From a checkpoint of a small class-conditioned image diffusion model.
Model: 4.9M parameters, arch dit, activation gelu, width 160.
Training: soap at rate 0.0018, 6000 steps, batches of 64.
Rows from block 6 of a small class-conditioned image diffusion model, named by matrix and row number. Rows with one number belong to one neuron. Each number is 128 + 24 x the weight over its row's rms, rounded and kept within 0 to 255. All counts start at 0.
Before each neuron's rows are labels from the 100 images, of 14976 (inputs lightly noised), where the neuron reaches its highest value: "responds to" is what is common among them. Only what is clearly more common there than usual is listed. The data: rendered scenes of toy objects such as cars, trees, mugs and chairs. In brackets: how many of the 100, against the usual share in percent.
# fc1: MLP up (model.blocks.6.mlp.fc1.weight, 480x160), inputs 0-159
# fc2: MLP down (model.blocks.6.mlp.fc2.weight, 160x480, transposed), outputs 0-159

responds to: yellow object (39 vs 15.8); its colour: yellow (25 vs 8.4)
fc1.437 [113  57 121 114 141  78 120 191 103 139 132 131 138  98 171 143 118 129 133 131 149 143 140 120 146 109  98  90 121 132 111 108 126 107 143 140 103 132 104 140 127 110 114 111 122 111 130 114 146 101 132 126  91 128 150 136 108 131 108 118 143 114 123 132 166 136 124 109 120  91 122 125 102 116 115 152 125 132 144 103 119 128 129  96 116 184 159 130 110 155  48 164 142 117 113 181 121  97 120 157 140 114 113 122 144 106 104  90 142 120 127 143 158 113 138 126 138 134 106 141 134 180 103  98 163 143 113 179 150 169 161 136 140  75 114 119 129 137 178 131 148 126 135 155 192 140 130  80 136 111 122 182 137 147 138 124 106  88 154 129]
fc2.437 [138 168 111 124 116  63 156 148 137 108 119 129 130  96 125 110 121 165 121 137 104 161 151 160 127 161 134 123 127 119 156  84 120 129 115 152 174 131 161 108 128 117 153  87 108 123 113 122 177 156 110 128 159 106 121 117 102 140 160 132 156 104 189 125 131 142 129 127 136 114 129 136 159 129 155 111 121 142 152 144 137  84 106 111 129 126 150 129 182  84 125 148 134 149 146 136 124 126 138 164 157 140 118 132 144 120  96  95 132 131 118 172 141 162 114  88 148 119 180 161 137 169  73 117 122 105 137 154 134 152 107 145 155 113  76 105 155 131 133 139 106 125 115  85 104 132 178 161  73 137 119 123 144 124 109 103 168 129 154 154]

responds to: orange object (38 vs 15.4)
fc1.440 [149 128 136  99 132 138 126 127 125 113 129 158  96 141 144 107 114  86 134  96 162 138 152 134  95 144 124 126 115 218 132  84 141 133 154 121 144 147 117 176 114 138 118 123 121 146 121 122 135 113 166 126 161  73 113  86  93 151 116 112 122 151 118 135 113 152 151 130 195  80 207 141 144 149 144 138 114  96 144 132 123 119 166 150 107 182 150 120 134 134 143 136 146 134 105 163  46 109 120 139 121 120  85 115 136  90 155 118 143  99 114 108 166 159  87 111 146 153 122 138 112 104 154 139 151 135 116 145 116 142 122 125  99 105 134 143  85 129 140 145 129 107 133 126 126 162 141 119 138 132 142 128  88 118 130 134 135 136 132 107]
fc2.440 [141  96 128 135 113 118 135 155 131 136  90 132 107 113 160 167 152 143 137 109 111 157 139 167 140 109 105 171 121  86 150  91 130 130 116 130 251 148 119 134 107 110 181 123 115 107 112 108 138  77 129 124 102 199 122 120 137 118 128 138 152 144  92 127 123 115 120 158 102 158 110 127  96 144 105  99 116 115 145 109 167 129 125 161 126 101 129 120 156 122 122  99 138 117 124 134 138 138 113 114 132 131 136 159 132 120 132 115 114 148 105 113 125 130 115 131 155  94 132 168 117 164 153 147 157  97  99 154 122 148  87 179  90 144 129 144 121 106 136 127 120 149  91 131 126 117 134 124 123 160 121 139 160 131  91 156  92  94 169 112]

responds to: red object (40 vs 15.9)
fc1.129 [117 118 144 154 119 137  98 107 110 100 181 106 106 152 118 101 132 201 132 132 153 119 126 146 123 169  83 171 144 118 141 130 119 120 151 121 107 135 107 134 107 145  71 130 166 110 158 115 135 115 175 150 162  93 119  87 130  96 149 135 120 167 137  89 104 146 125 121 110 124 173 131 128 126 144 161 154 150 115 123 131 171 142  99 104 154 111 114 126 162 137 133 125 183 141 114 117  94 133 136 153 126 115 100 129 126 144 125 179 161 130 149 157 122 121 177 169 145 180 190 159 128 115 100  96 126 127  95 105 103 161 116  78 135 149 111 140 130 130 124 135 136 102 127 121  86 101 168 111 136 130 134 120 142 106 123 114 129 130 135]
fc2.129 [153 123 143 127 110 128 146 107 121 146  90 109 149  87 122 158 124 164 164 118 130 149 152 143 136 130 114 115 124 123 113  89 129 107  89 127 104 167 124 133 184 140  93 119 121 101 132 160 109  98 146 101 138 161 129 118 126 126 132 121 141 126 116 146 136 141 111 112 155 160  91  96 185 134  94 121 126 118 115 177 149 123 128 114 130 103 118 112 154 135  98 130 134  57 130  97 138 122 126 146 187 132 114 117 128 119 163 161  92 116 123  97 126 132 107 123 139 124 123 187 106 111 117 142  88 135 115 126 104 112 123  77 144 157 141 132 168 114 121 108 148 164 159 120  98 159  43 171 119 115 145 166 105 135 103 131 116 151 132 169]

responds to: teal object (37 vs 15.5); its colour: teal (25 vs 8.5)
fc1.254 [143 136 127 138 123  90 123 196 111 132 138  87 119 134  97 165 109  85 101  96 152 125 139 161 137  97 101 135 105 144 133 127  96 133 125  82 146  76 118 192 163 143  70 114 126 138 117 156 125 156 115  82 129 113 130  99 104 142 131 168 150 124 149 117 126 124 119 126 170 130 121 124 150 164 158 113 110 158 153 123 127 148 117 148 146 134 126 103 131 123 154  92 105 141 144 140 119 134 145 139  99 170 132 138 138 110 131 130 130 124 114 144 145 139 144  74 105 106 135 165 128  57 165  72  89 130 112 111 121 101  88 133  86 167 124 122 128 174 144 131 144 132 138 163 122 173 124  99 138 106 144 111 137 113 141 127 123 104 145 115]
fc2.254 [123 136 142 114 137 124 128 164 137 142 134 103 160 157  99 150 126 127 147 119 121 146 105 157 138 147 149 138 147 123 155 138 161 134 143 116 120 132 126 108 148 135 183 151 134 141 141 114 100 118 137 150 137 118 140 103  78 141  85 136 106  96 126 171 126 130 111 153 160 106 151 101 112 175  80 149  91 133 177 112 170 117 114 115 101 128 168 135 143 107  87 150 150 111  84 125  79 146  78  87 158 171 174  99 140 184 137 114  97 110 119 104 135 166  94  98 127 140 137 123 103 128 148 133  88 156 138  88 145 164 109 119 139 152 141 130 129  72 116 107 136 113 137 140 142 111 146 115 176 142 127 123  97 109 160 147 162 123 134 111]

responds to: teal object (62 vs 15.5); its colour: teal (40 vs 8.5)
fc1.333 [137 109 161 119 167 144 137 126 175 107  96 111 151 128 102 128 137 113 140 144 112 157 129 127 118 110 104  94 131  68 108 157 136 145  39 162 146 122 112 123 109 146  87 148 135 125 152 110 132 116  98 141 101 142 144 105 136 123 124 143 128 152 116 119 101 110 111  87 122  90 128 108 145 145 124 160 140 152  86 128 115 111 121 142 188  92 101 124 123 170 138 132 165 105 112  90 169 128 131 126 118 165 159  79 150 120 136 104 153 104 137 170 143 108 119 102 135 129 170 117 110 159  58 134 106 137 124 122 127 103 102  84 169 146  90 137 140 130 117 144 116  92 150 131 136 151 132 154 150 116 126 138 130 110 148 134 156  89 149 106]
fc2.333 [150 114 146 133 140 117 157 140 108 140 118 138 111 139 102  64 142 138 137 138 139 136 106 130 122 126 143 108 132  89 117 128 115 140  95 134 138 142 104 127 157 117 210 147 121 157 127 157 186 153 122 116 160 148  97  78 135 110 114 123 106  91 135 142 120  90 115 123 126 139 153 136 113 130 131 112 123 138 103 146 139 157 109 127 120 136  97 105 150  93 159  88 120  96 115  86 133 124 144 124 119 129  86 132 149 152 122 116 104 174 109  68  87 134  98 155 147 140 167 135 158 148 151  63 103 146 118 155 130 126  99 161  90 159 123 157 108 131  95 153 134 106 110 172 135 120 147 141  77 161 153 133 127 128 109 177 113 153 118 145]

responds to: teal object (34 vs 15.5)
fc1.49 [135  63 143 133 135  94  93 135 109 102 132 125 145 142 105 137 144 143  64 194 135 167 156 138 151 129 120 121  98 127 129 168  88 129 155 123 101 145 142 124 129  90 133 101 157 158 114 147 110 163 108 108 149 125 136 129 173 158 113 153 124 113  99 140 140 157  91 147 114 116 153 158 147 110 128 151 165 163 166 179 143 132 120 115  72 143 122 106 114 115 135 104 115 117 117  85  89 144 147 154 133 109 124 124 133 126 143 106 130 139 138 118 114 120 151 106 185  99 120 120 156 115  87 132 123 127 143 173 137 158 124 144 110 120 103 100 102 150 142 103 140 123 143 135 134  71 121 170 115 138 128 106  63 103 146 122 144 117 151 111]
fc2.49 [112 108 142 149 105 145 129 100 139 167 148 115 140 101 123 112 136 104 119 118 108 128 147 145 100 123  92 115 125 133 156 112 137 127 102 114 209 121 120 125 143 134 112 122 107 123 137 128 184 127 101 137 143 118 130 135 166 164 116 112 131 144  73 164  99 107 112  86 138 112 170  96 121  95 164  46 157 127 180 125 143 100 114 129 128 123 129  95 147 140 117 142 137 148 131 102 152 153 154 154 135 137 111 139 119 135 150 137 125 123 100 130 103 145 198  97 152  77 132 133  92 176 110 117 121 143 128 140 106 143 129 115  65 109 117 134 159 129 135 169 102 136 141 127  93 128  92 121 143  93 152 129 132 130 163 149 120  86 117 126]

responds to: yellow object (36 vs 15.8); its colour: yellow (26 vs 8.4)
fc1.389 [123 112 143 116 162 129 135 158 130 104 139 122 113 142 122  95 168 110 148 140 114 142 121  88 158 101 119 120 115 117  99 117 121 100 143 153 134 132  91 142 125 128  89 120 205 127 119 124 138 122 142 132 106 115 136 188 106 147  74 150 172 135 131 156 160  97  94 178 159 141 133 120 108  74 152 184 119 118 148 141 140 158 151 112 106 170 128  99 127 131 139 134 111 113  88 156 114 114  54 134 115 113 124 138 145 140 125 128 145  93 138 107 102 133 107 112 194 110  95 124 132 116 112 101 143 155 120 119 144 177  94 138 142 123 112 126 111 166 172  92 124 133  85 114 131 121  90 141 124 124 145 108 124 121 109 131 130 127 129 170]
fc2.389 [137 143 135  72 140 109 129 138 173 125 135 144 139 149 117 115 136 102  52 115 159 171 142  90 156 103 121 125 136 117 146 150 134 143 132 160 168 127 157  90 135 138 100 124 127 126 145 144 107 136 132 131 142 115 154 119 119  96 146  78 152 111 114 100 129 190 116 126 100  92 125 114 135 130  81 175 137 131 158 121 131  80 130  91 121  85 144 102 150 125 156 135 126 122 156 132 133  98  75  83 111 150 135 117  64 110 129 122 132 164 113 139 128 142 120 119 143 113  65 149 143 190 129 121 165 173 112 132 131 134 171 144 127 120  98 114 150  93 110 115 122 129  97  98 146 118 125 110 162 147 129 132 135 120 124 124 113 105 131 140]

responds to: orange object (39 vs 15.4)
fc1.466 [113 139 153 119 166  94 134 119 145 149 158 165 158 131 130 123 135  94 154 131 119  92 137  99 116 139  93  97 127 125 170 140 138 109 129 160 140 175 122 114 177 167 130 140 147 129 105 141 176 106 138 113 122  93 122 120 115 152 133 105 119 124 132 126 160 110 114 116 151 112 184 134 128 167  97 170  97 116 114 137 127 108 115 175 129 121 118 147 103 142 150 165 134 141 117 158  80  83 112 147  92 133 108 111 119 123  98 128 190  93 111  98 107 106 101 120 132 181 141 151  94 150 128 125 184 153 101 109 138 139 105 116 151 111 150 104 117 180 159 168 170  86 139 120 109 117 117 144 145 134 134 134 104 128 137 154 165 138 142 112]
fc2.466 [ 87 141 119 134 148 117 112 116 176 158 132 133 126 113 144 137 127 134 123 147 176 124 113 120 179 100 105 146 114 144 132 164 164 121  98  94 130 152 113  64  91 155 139 128 124  99 135 149 155 106 119  98 114 101 128  67 146 108 129 125 170 191 139 121 127  77 108 152  94 131 169 151 123 161 133  87  98 138 109 106 145 123 134 108 119 148 126 134 187  76 145 144 128 126  72 148 121 129 123 105 159  99 122 145 131 117 139 128 127 117 127 127 108  94 126  92 171 129  97  87 103 158 118 184 113 156 107 139 121 150 125 147 146 128  92 107 127 132 154 123 134 133 101 151 127 138 147 106 124 128 112 152 128  96  95 162 116 134 143 102]

responds to: orange object (34 vs 15.4)
fc1.20 [112 120 160 106 111 117 138  94  81 136  92 148 130 145 117 111 105 100 145 110 107 125 145  69 115 105 122 122 108 131 113 157 132 148 148 144 135 165  95 137 130 160 124 131 125 163 134 113 141 127 167 117 150 163 111 143 161 136 134 117 132 128 167 112 156 167 119 128 129 147 133  91 168 117 129 152 130 132  97 106 106 148 107 150 126 150 121 119 153 110 142  92 144  81 131 145 120 121 148 118 111 150 151 129 132 172 147 116 174  88 135 139 188  98 144  91 168 121 174 126 130 144 133 157 117 156 160 115 144 100 132  59  80  90  86 163 130 129  72 129 110 122 146 163 108 141 118 158 136  96  99  86 136 130 114 139 127 133 122 175]
fc2.20 [150 154 102 163 113 103 100 108 105 131 131 115 123 144 129 128 185 106 108  60 138 130  81 116 107 119 145 120 129 140 116 155 141 109 141 150 130 123  87 133 125  97 124 121 133 103 111 113 169 113 145 114 144 121 141 134 132 116  91 153 132 111 113 141 117 118 106 170 141 106 171 149 105 113  91 195 111  97 123 120 158 114 139  74 164 143  97 141 124 125 133 121 144 162 110 125 162 134 113  96 120 110  87 100 119 124 113 128 151 131 153 137 116 124  96 185 166 148 123 105 156 135 132  71  73  99 116 151 123 118 145 192 127 123 119 123  94 127 123 116 128 102 101 131 165 144 187  93 108 128 149 135 139 170 138 127 121 153 120 151]

responds to: yellow object (49 vs 15.8); its colour: yellow (28 vs 8.4)
fc1.268 [127 154 154 131  97 167 145 128 157 134 117 132 129 150  69 117 138 107 113 132 111 162 117 100 159 144 130 159 133 134 146 130 133  90 142 110 119 107 101 154  97 132 148 117 123 126 120 115 132  92 162 143 140 134 118 202 152 122 112  70 140 110 153 133  75 119  97 113 113 155 148 131 128  91 130 127 176 112 141 165 130 165 162 166  86 105 108  92 111 107 139 147 100 158  96  82 144 126 149 122 161 111 147 155  90 167 109 109 163 142 105  94 129 141 133 109 163 143 116 116 170 121 159 146  99 117 112 119  96 125  70  87 113  81 154 151 118 137 142 105 121 121 126 129 103 148 146 146 145 148 133 135 141 109  91 142 116 145 111 110]
fc2.268 [186 132 161 158  94  93 159 136 126 135  98 142 145 122  93 113 120 153 122 125  66 129 116 132 126 116 152 140 150 107 155  96 119 130 143 140 112 134 147 117 148 141 108 132 114 137 138  91 194 148 123 111 147 110 115 154 152 126 120 105 154 137 141 128 139 105 121 132 188  97 117 100 155  97 117 143 182  98 153 136 136 124 157 101 126 143 123 104 128 163 107 126 135 141 117 133 177 120 147 130  98 103 102 107 118  87 150 182 173 117 139 136  85 135 129 132 107 116 132 116 117  98  71 121 126 138 128  94 148 111 122 126 120 103 101 128 167 139 105 148  97  69 118 126 143 143 145 112 103 104  88 115 136 127 182 170 141 124  84 163]

responds to: orange object (43 vs 15.4); its colour: orange (27 vs 8.1)
fc1.415 [140 133 139 130 145  84  75 120 130 132 111 138 148 102  99 150 113 141 135 152 138 124  93 137 144 153 139 107 124 130 144 124 104 112 175 106 141 100 123 150 104 148 101 129 130 134 105  98 112 128 159 155 127  60 120 142 151 159 144 123  55 103 155 108 136 129 137 130 123 114 120 127  86 142 116 130 105 138 140  99 139 125 141 148  86 130  86 149 131 147  76 136 126 133 108 119 112 174 160 144  81  96 136 118 135  87 130 126  98 148 103 160 100 184 182 156  98 129 135 139 125  80 123 136 132 104 116 166 106  81 148 128 148 117 145 103  98 109  99 145 130  86 114 130 110 139 179  79 140 139 157 109 105 104 135 135 130 146  97 113]
fc2.415 [123 105 127 177  90 123 154 104 127 114 126 146 126 108 139 120 147 114 138 131 112 179 147 162 133 139 126 123 126 119 180 119 151 117  90  91 122 157 120 131 130 140 131  92 117 168 155 122  97 130  83 119 149  91 109 149 142 108 137 177 139 121 133 108 138 129 145 124 145 121 128 118 139 127 113 143  96 127 148 140 155  89  88 138 147 129 135  95  91 160 102 131 115 120 212 111 122 128 146 197 142 119  94 120 128 187 141 142 123 123 155 150 132 122 152 107 118 139 126 141 174  62 136 133 145  97 156 164 133 174 111 149 118  97 116 132 149 110 148 130 121 152 152 137 120 145 163 145  95  83  97 124 140 119 132 106 179 157 114 107]

responds to: red object (57 vs 15.9); its colour: red (39 vs 8.4)
fc1.58 [138 126 106 154 113 125 111 140 127 126 143 114 144 104 125 136 120 154 145 137 125 136 121 132 135 146 114  88 119 143 176 150 105 125 170 200 126  97 134 105 127  83 107 135 132 150 133 121 138 153 109 154 135 141 150 117 129 133 144 130 142 170 140 123 157 136 141 105 139 128 109 135 143 119 141 106 110 105 108 175  68 130 128 152 135 104 174 112  98 100 100 141 116 131 155 112 156 127 148 153  94 151 139 149 137 113 156 117 142 143  22 115  84 129 110 144  67 102  61 135 153 114 111  75 127 108 127 133 142  99 112 106 126 141 130  97 149 139 103  97 154 133  93 105 141 140 111  83 174 121 153 138 130 116 126 150 131 143 161 129]
fc2.58 [152  95 107 112 124 134 117  95 123 155 118 184 144 133 148  80 138 112 114  92 133 126 133 120  97 142 152 163 133 141 124  95 180 149  85 161 133 137 164 148 119  94 106 101 129 127 128 112 138 151  94 166 122 137 130  95 114 135 142 110 179 147 128 130  78 113 168 145 128  94 129 177 152 120 137 128 120 105 148 166  97 106 121 129 115 119 154 105 104 131  87 132 131 157  97 146 141 150 152 146 121 135  92 143 148 139 126 130 115 146 208 167 139 144 115 150 103 130 164 155 108 131 139 151 102 136 125 146  98 129 104 132 155 157 101 111 127 106  87 157 138  92  82 116 126 138 159 187 114 115 142  99  93 113 140 139 145  96 114 117]

responds to: teal object (37 vs 15.5); blue object (35 vs 15.9); its colour: teal (27 vs 8.5)
fc1.261 [115 105 144 126 150 110 114 130 119  82 119 127 125 126 145 129 104  86 100 151 125 137 113 133  91 143 103 111 141 137 115 125  86 136 121  75 114 152 113 146 130 108  97 151 123  95 156 152 131 134  91 160 118 135 129 127  70 156 111 138 125 160 148 161  90 141 139  94 109 123 126  98 152 150 168 143 107 120 135 112  92 141 150 161 137  94 140 128  51 156 153 163 138 140 135 120 129 163 165  87 144 125 137  87 136 125 116 132 129 123 177 155 118  97 103 117 129 148 148 116 104 122 153 120 160 145 201 127 104 153 135 139 111 140 177 127 126 101 137 108 138 179 154 109 139 133 119 151 144 115 138 151  76 137  73 127  98 105 142 102]
fc2.261 [122  99 145 115 109 150 135  93 106 129 143 116 133 150 136 122  97 116 123 155 113 131  95 146 145 142 109  76 129 154 154 130 140 155  99 131 120 113 140 109  95 136 161 150 116 144 164 134 176  99  95 132 113 100 184 140 100 116 133  91 158 159 140 145 128 151  96 121 128 134 102 105 120 189 115 130 135 120 109 114 126  69 106 155 173 117 160 143 117 136 134 123 121 122 112 132 107 120 102 158 127 144 155 147 124  68 112 125 150  78  92 112 129  64 144 146  98 129  89 134 127 124 123 126  64 177 193 138 136 130 122 113 109 122 177 138 130 142 146 103 109 100 123 115 124 140 110 132  89 100 147 139  95 118 126 130 178 124 126 121]

responds to: red object (63 vs 15.9); its colour: red (44 vs 8.4)
fc1.216 [181 141 148 180 129 113 148 111 145 135 129 121 115 139 138 138 146 157 132 116 136 112 128 167 120 129 146 164 101 125 159 120 172 111 156 118 137 114 151  95  99 132 117 109 119 127  97 114 107 141  91 125 172 107 114 140 109 114 152 124 109 117 136 124 137 144 114  99 106 147 150 102 134 144 136  77 102 137 170  76 116  96 133 133 118 120 141  64 153 113 102 100  95 127 122 108 121  94  80 146 120 137 108  94 154 139 142 149 100 130 108 173 104 167 146 128 153 136 168 149  64 132 136  96 172 119 124 123  81  84  81 113 105 162 113 148 127 167 127 106 142 149  96 178 134 124 148 122 123 126 143 101 161 144 144 140 150 124 145  97]
fc2.216 [112 115 129 142  80 126 133 113  84  87  85 121  96 153 104 177 128 120 128  90 106 157 118 127 152  92 117 110 125 141 163 123 117 128 132 125 107 145  76 105  97 129 178 147 124 134 133 120 145 122 134  84 130 151 115  99 147 131 115 119 126 146 143 134 123  93 137 123 118 140  90 150 112 140 129 160  93 115 126 135 124 123 121  89 117 170 153 134 185  85 169 129 116 108 130 143 157 140  72 137 144 103 148 140 117 205 119 131 128 171 120 123 131 118 115  84 114  95 157 137 112 139 123 135 157 125  87 162 130  96 194 136  92 153 121 114 121 159 110 121 129 123 162 124 121 136 119 104 119 122 107 124 113 152 125 123  97 133 172 185]

responds to: red object (71 vs 15.9); its colour: red (44 vs 8.4)
fc1.446 [141 179 164 132 148 106 134 117 138 121 126 119 131 110 146 141 117 181 148 123 110 119  87 132  86 103 144 151 120  98 138  93 119 146 132 145 121  86 121 138 137 147  92 106 112 135 128  64 128 134  80 130 122 132 125 144 122 133 108 133 153 180  95  98 130 131 155 128 127 143  93 181  96 120 166  91 168 148 114  91  82 118 112 186 145 116 132 118 103 122 103 145 128 125 115 145  40 140 122  69 143 142 135 125 133 149 145 139 123 102 142 119 134 117 136 153 120 106  94  98 173 132 139 135 167 110 111 163  94 133  96 167 107 123 111 107 149 152  73 100 109 129 120 109 134 124 114 117 106 116 108 133 113 146 120 111 137 111 142 114]
fc2.446 [133 160 131 131  89 132 148  84 100 163 117 100 118 137 153 115 131 115 159 154 168 149  86 118 109 135 120 141  93 108 138 164 152  97 139  88 118 143  94 137 138 125 169 133 126  92 144 116 134 115 141 100 171 170 123 119 123 119 133 187 166  99  87 132 166 100 112 116 123 136 128  94 112 116 101 159 127 127 109  95 101 135 111 152 131 137 141 139  75 159 149  95 111 100 148 129  59 134 100 112 122 133 145 117 147 159 116 100 106 128 144 105 104 120 139 131 164  86 146 163  73 129 124 163 136 108  63 135 156 124 121 121 121 112 146 120 136 155 157 163 113 143 120 141 112 157  97 156 102 114 109 129 166 107 132 135 161 133 141 115]

responds to: red object (54 vs 15.9); its colour: red (30 vs 8.4)
fc1.408 [139 120 125 138 142 114 110 126 181 157 139 155 139 140 107 127 102 102 131 102 141 123 115 109 104 133 132 148 156 113 151 142 135  83 137  99 117 200  70 112 130 115 120 128 133 112 147 103  74  74 109 161  72 125 160 130 117 140 132 107  64 113 178 109  88 124  83 103 135 136 147 114 151 170 150 129 123 144  87  99 154 152 145 154 149  89  99 114  82 111 126 134 138 126 138 115 153 114 137  92 119 154  94 104 109 135  98 108 131 120 141 144 145 112 109 158 130 121 164 155 139 132 135 112 145 149 146 121 139  81 162  96 119 135 103 122 135 142 167 113 116 142 163 158 111 158 143 153 128 115 151  92 129 136 106 126 140 172 127 154]
fc2.408 [109 160 111 137 195 110 112 121  95 120 130 152 106 125 142 144 149 133 133 134 129 113 120 131 127 136 108 129 122  82 115 114 121 106 144 114  84 100 166  89 110 140 128 117 139 125 159 100 191 146 118 145  93 127 109 137 106 154  80 132  58 133 164 115 131 157 116 131 173 149 104 130 135 149 114 149 148 122 117 102 137 119 173 136 146 117 137 141 143 110 126 169 126 136 135 120 146 107 154 108 118 120  95 127 127 130  98 120 132 112 129 133 137  97 127 164  83 105  86 102 138 105  88 152  99 138 125 146 109  78 100 123 130 151 140 162 120  94  68 147 115 159 118 133 156 163 180 141 155 155 115 111 186 103 124 162 142 165 111 142]

responds to: yellow object (75 vs 15.8); its colour: yellow (46 vs 8.4)
fc1.448 [134 102 113  72 125 101 121 143 128 134 127 152 124 148 159 138 159 133 125 124  95 133 147  92 113  96 116 120 123 131 179 122 104 111 147 114 140 130 154 124 131 152 107 125 188 169 116 126 155 112 116 121 138 115 134  93 136 163 141 150 140 144 175 134 110 109 100 146 113 115 104 185 119 133 151 135 129 141 124 122 126 136 140 117 163  90 102  82 114 120  63 163 123 112 114  89 123 131  96 140 110 108 150 137 144 143 108 130 125 119 118 130 109 191 120 140 177 147 129 129 149 124 134 130 188 108 114  90 113 160 101 124 130 123 141 125 109 168 125 119 128 166 129 135 182 131 111  91  93  27 149 121 134 103 126 115 133 118 113 134]
fc2.448 [134 102 121 112 121 107 124 123 179 147 124 148  99 117 110 146 107 129 146 108 111 168 103 137 150 119 136 159 133 126 184 138 153 127 151 123 148 113 135 110 120 152 114 142 179 176 143 114  87 120 148 138 121 107 134 160 101 146 139  98 128 159 133  91 127 153 116 198 107 136  87 123 141 110 108 100 125 109 116 157  87 123 120 103 138 107 129 161 108 131 105 125 113  92 156 126 113 102 143 108 125  85 140 162 132 151 138 135 137 142 137 140 101 106 127 131  79 164  84 119 118 100 134 147 171 152 122 134 130 151  41 131  85 128 139 107 134  89 139 149 135 133 138 123 137 112 146 110 137 112 131 116 141 127  36 109 158 105 101 132]

responds to: red object (52 vs 15.9); its colour: red (34 vs 8.4)
fc1.200 [106 140 172 119  88 131 146 133 155 117  99 140 102 115 160 119 111 134 117 127  98 140  94 138 138 165 146 130 124 142 143 134 111 142  69 126 117 101 150 122 134  93 122 150 107 128 135 126 133 121 125 121 117 146 121 133 139 139 130 104 133 158  93 124 207 108 112 113 138 127 130 140 117  93 173 112  98 170 142  91 101 122 161 129 156 156 125 105 121 101 158 128 150 116  74 118 105  77 126 123  92 103 160 139 112 134 128 167 156  90 172 150  87 143 151 143 102 126 100 150 117 116 170 121 148 133  98  90 124 131 119 123  81  96 102 119 123 155 135  69  75 168 156 151 113 111 149 138 139  98 116 136  96 138 150 140  92 163 135 120]
fc2.200 [105  99 140 123 120 109 164 150  82 171  88  89 123 139 155 135 125 144 158 177 111 145  68 101 139 153 132 107 128 161 128 130 131  81 122 148 125 142 119 141  80 129 121  89  91 106 122 155  93 141 150 120 126 133 124 117 152 132 120 134 142 141 116 147 142 104 144 112 139 142 164 139  94 142  87 170 128 164 124 136 111 118 160 133 119 134 140  91 114 135 160 158 133 116 143 148 105 106 152 125 163 118 116  95 137 126 136 139 162 104  66  78 149 125 164 124 153 137 134 138 148 129  80 122 123 147  95 130 152 108  84  92 185  94 147 133 104 109 148 140  85  90 103 152 130 149 134 117 109 108 140 129  84 174 118 141 146 107 147 133]

responds to: red object (53 vs 15.9); its colour: red (29 vs 8.4)
fc1.172 [ 82 165 118  89  92 113 133 119 105 166 125  92 150 130  86  91 112 133 138 111 143 127 179 128 126 144 126 110 131 142 145 128  88 120 141 111  95 133 131 129 146 133  73  80 122 142 104 131 146 142 142 116 151 129 111 146 141 134 150 173  99 130 168 156 187 142 130 100 108 144 147 131 153 168 165 139 101 120 143  99  85 131 149 112 134 116 132 124 102  67 124  86 118 105  99 115 138 107 154 128 128 117 106 112 147 148 138 124 150 136 126 117 133 131 142 136 115 127  99 103 181 115 165 131 100 127 170 130  92 113 149 154  87 141 128  97 152 156 121  67 126 142 133 101 187 149 127 119 126 119 106 104  72 150 152 141 114 151 136 114]
fc2.172 [ 80 140 141 159 104  71 107 139  83 122 159 118 136 117 144 150 136 131 124 121 135 102 154 144 109 131 112 113  97 133 111  88 128 108 179 155  71 138 140 141 170 118 144 164 124 118 145 110 151 108 132 127  80 104 143 125 112 138 113 141 109 141 179 143 174 154 148 146 106 151 140 104 159 111 127 162 135 123 156 105 136  74 157 173 151  97  97 126 108 184  90 131 116 100 164 102 121 130 120 141 124 138 196 135 126 112 114 112 158 152  96 114 141 125 133 154 138  56 149 146 123 148 131 121 158 161 127 127 159  99 137 129 110 140 134  89 140 110  91 123 125 132 122 102 153 128  96 116 132 156 112 113 133 157 119 141 142 116 113 143]

responds to: teal object (47 vs 15.5); blue object (36 vs 15.9); its colour: teal (29 vs 8.5)
fc1.116 [138 102 145 120 115 163 107 161 149 140 172  92 138 100 143 100 137 112 122 136 144 149 130 120 160 133  99 131 142 163 154 160 155 123 138 172  83 136 125  98 117 162 124 121 130 133 144 114 109 140 136  94 146 152 114 133 130  97 107 159 102 128 126  83 133 118 139 100  87 126 109 143 151  91 124 118 151 136 103 123 131 164 155 105 161  81  87 135 120 123 106 123  81 138 110 128 144  72 131 131 121  99 128 145 136 113 165 110 134 104  81  98 150 102  65 112 159 148  62 123  95 111  86  94 134  97 121 116 134 135  90 115 113 101 133 124 154 123 104 138 143  79 152 136 135 115 135 102 191 122  74 120 139 121 113 127 122 130 106 134]
fc2.116 [148 114 141 156 147 110 136 135  84 106 193 185 112 140 137  97 140  97 120 116 127  79 146 130 140 122 148 125 124 152 135 108 100 100 116 104 119 128 124 113 125 146 122 138 141 135 150 100 132 207  73 107 132 121 118 134 142 118  81 134 131 131 121 130 127 142 113 132  69 118 113 141 165 130 131 124 116 140 132  82 108 107 132  98 139 145 123 181 115 156 126 104 126 122 118  86 107 156 130 122 133 136 107 181 101 141  73 111 115 120 145 179 122 127  85 172 118  92  98 140 128 122 178 153 175 133 143 104 108  99 126 137 133 127 150 106 147 125 164 138 146 121 116 135  95 132 136 168 147  97 137 125 120 109 162 155 126 111  88 169]